config = dict(
    color_jitter=0.6,
    temperature=0.1,
    init='trunc_normal_002',
    nesterov=True,
    final_lr_fraction=0.05,
    warmup_steps=160,
)
Rows from block 12, named by matrix and row number. Each number is 128 + 24 x the weight over its row's rms, rounded and kept within 0 to 255. All counts start at 0. Numbers have three digits each. After the name is the row's rms in percent of the matrix's.
# conv: 3x3 conv (model.blocks.12.conv.weight, 96x96x3x3), inputs 75-79, a 3x3 kernel for each
conv.22 099:130091089148118112150160136115106151150126125173171152146127129174169158102122120102126147132138139137104098125130156114101153132124160
conv.23 094:117114153124148169137157143132128148157157177136167167120089090121106114114111121116143132153169125129134107151138102125119095138125090
conv.24 094:112106092145122084144154117101120104109141132151143144139133129150141137130132125134164139112136123111153138126132151157166166144155153
conv.25 106:115117161125122160117120172095111145123131152112124143108097102126096115136110139131133135126133129117122116096169124098169122062135085
conv.26 098:133117112125098096138103077132122119111090110102100115130124105109114125150156161118101112126126110124130131120108132143101134140122128
conv.27 100:099126109095100091124144129106112099120141128084090113117126131118111131129113128149160155166159168142146147080104116103099096137143136
conv.28 097:132158174114156185090152171108151131072125156118110132147156157155168148140158141120092078123100080127112100111110136134119134133132130
conv.29 097:148164173155144169139126117163169177132137120120127119168166167121117129114120126133117125088086103123130145127152161109144168092096107
conv.30 093:142147154142122106128120117108104117079069078083018044120139111104105082094124104123138120132160137152164117142117125166149145167160156
conv.31 099:125118098183196166177185118125138136148133156132110101123127156141166162121141115110105128101115120135151137149144130127103107131112117
conv.32 099:146131121151140140116115130137122132145140120133117151127137138143168166123143149118147143113106093139101081133115136133099104152140142
conv.33 099:151141147153125126133116110158170146167154129154157118122137130082079093106103126150133135153154152166138125159159157137130119148142125
conv.34 098:150144093146141084121107074132128103138138115133154138140156142103134170115095131153148139176186174143136127134155169147154160152155138
conv.35 102:120113104153138156146122106171089099178153152119125158100113119093091108075075060080083126135113099152142091124123098132139127159148130
conv.36 099:147141116164135100157124078108117126151137135160148143151126132151130129145136134120106110128124113123124135102138134100128132070110113
conv.37 093:172165134136110088146113081111105091159135102166147113127144142162160141131131128097141087135176136136172184117137139121111116136114094
conv.38 099:126110106099106093140160155166196174160187161170198153130134158132122127159137141103111112122141153126146125121136142149166159166184168
conv.39 105:115141147115122137111125156097177174092157157119153151150135145134150173121126133117117113162150155131111110122102132136128144159153164
conv.40 102:113122110108091080146124111123147144112127116091091070129134137103127138118133153175111105146128120132138159134132134136135125179156141
conv.41 098:138137153117119127119106127134120118109112122075075088125163128151165151127108116131139161125102114128099101129144110151160110138152107
conv.42 101:158167192132154147130120117102078105133124130106151136112099117106115102126123113113095121109071079152112112139132156143126180157145172
conv.43 098:136127132126116127104115125160149107171166162130121134108085098116119148134137151144141186135119137133116115155149140130141127108119134
conv.44 108:130125102137121101147131117107115133120128129151140140108110098136138120130145139125136121126130118069092092093096128123126145155145167
conv.45 098:147137125112109116155174167138141119143143118144151101154143146150139143149127136143109116122125154096121146170160090144133106121114113
conv.46 096:125137122115127115126124120152162145138145134128133146148165158130139147164171165151152175135136163117137135124116113119119118138152176
conv.47 099:173164183148148178159123142099082125083086122120131153112104118142131119124113137157152162145131172113090120170142128124121110125110108
conv.48 100:119099082112113087093076060118119146082104096084068049133134122145156123147164136145162172160170173133152165145119098128137100138140122
conv.49 091:114127170142143155138151162127105130150157169125147152137159166103121145123126137137145120130145120140107093131148150109144172103136146
conv.50 097:120119141136132150158149140095090108107119138118119114137137103142146116128127129144147139139145159113121127092122088085101090097113123
conv.51 099:101112108122119122151160142121089118069072082093117109133131134143151159128145167145155155118104121121106100133102121133114135131110142
conv.52 110:129145156134136148118120138149135130140141131130123118142119133113100128151116139140133108162150129159145130118139096096110065012037023
conv.53 094:150158152150165160115144127107107119141137151137143154140145147114132129089127119099119106125125137143146134116133150163140158123112142
conv.54 103:157153164116083127151111134136156147083097131073098126132109126098066092152122126161114105167137120145161142141117105139114123134149167
conv.55 099:110119121105105122114121135113132138091114129101110125126131139126148153162147132076089068121155138109166148153136131141127118141133132
conv.56 106:134146163109122152155153156104106116130121096116113114166168145117130119080099086141140137135167158134118109156152134178154137127105096
conv.57 097:153154162119127125100115107101081139168158140089109083109101109106099107104110134101087094128125123160142148112145164122144150127125136
conv.58 093:109156134112142134124163149082075089073081087175171160111116148135130153122119155153131102155149144140146151166130136175137120136097069
conv.59 101:138105102114108111113118110091079115130122144135148133142120128136107121167135129095140154151175166130149135142158165091128148093117151
conv.60 098:123130160142139132130142145105112104097100089102097081098116128099096103084096105118122120178170147180160163101084119121092095143124117
conv.61 109:129099108124122144115136159137159149090130129108144157138124130146144136105125117121116119138129139158142163130158196099120135119139135
conv.62 097:141129110132125124176145161126142165180162121087112093134122145144145133144137133117124134129111110133110117104126138085115144097105120
conv.63 104:088088078133107092137114110139144132143146113162179164123129109089095089152161131144135135136151140127152153138133118126141138101122152
conv.64 105:139158151084137119078127092129142114141125134140130141132144123116143127161152146085092095101106105167154141157138159125111126103118119
conv.65 108:134139144125103113129141161116164134121149107107122125096100092092123138117132146162128106096076101090098125129136138126128126120101106
conv.66 104:118106124144158138120142127137141132135138143149132114133133142164175154099122100135133148164179136137118120103098141115108174124113148
conv.67 096:126089106119098098155140111094100134114091113135116129121095108125112122146161145143124126144174148134150125131149110131145133145155150
conv.68 095:103090079072076078076095071113109080089096082088091086135145157100115131099098125117122121132126123124113124137141149115126123119126106
conv.69 100:134188192121131134134108097123192175076147127134115113161166165166122114160095072136121083148141093134132144154144163133128130126146161
conv.70 111:127154144149140117130135116148116133144087125137104126160133124140128149125132156115124081160140116157137129127151152091167178106175175
conv.71 092:126087094088081110088104125120142142109099135122126159141117123133138143147126123132123136128109133114075116099137101138196119117176135
conv.72 103:134121124158147157127127129136148146130140120098111103128122121116111124137113104124126132116124118132125119135131132147146141169164141
conv.73 097:153182171156169161114133138128122139152137139099104119125129130128114118110099112128167162107142160123132113143098089168129130144142155
conv.74 100:112102115105121142127159165112140163103141172085120154111135110140163125123127081116143111110149111155177126171132068141112059143128121
conv.75 096:141155177121112164124117152146152143153158156118113146109095084115103089142145131134130134165182159141140091163128124163120110138117110
conv.76 105:183159134137129109164163132146125085101093096129119145111127125087116131088114142078118136125147172100141157137128149120102099121119132
conv.77 093:134139133131102119119106123120143155116065066104077143114108108095067077111097108150091063135113098123113110131149117157141118151113095
conv.78 097:136144144148143149118120145140139161162130158104087128107133127121147124136174153118116144114094135126128142132108073154147107127133100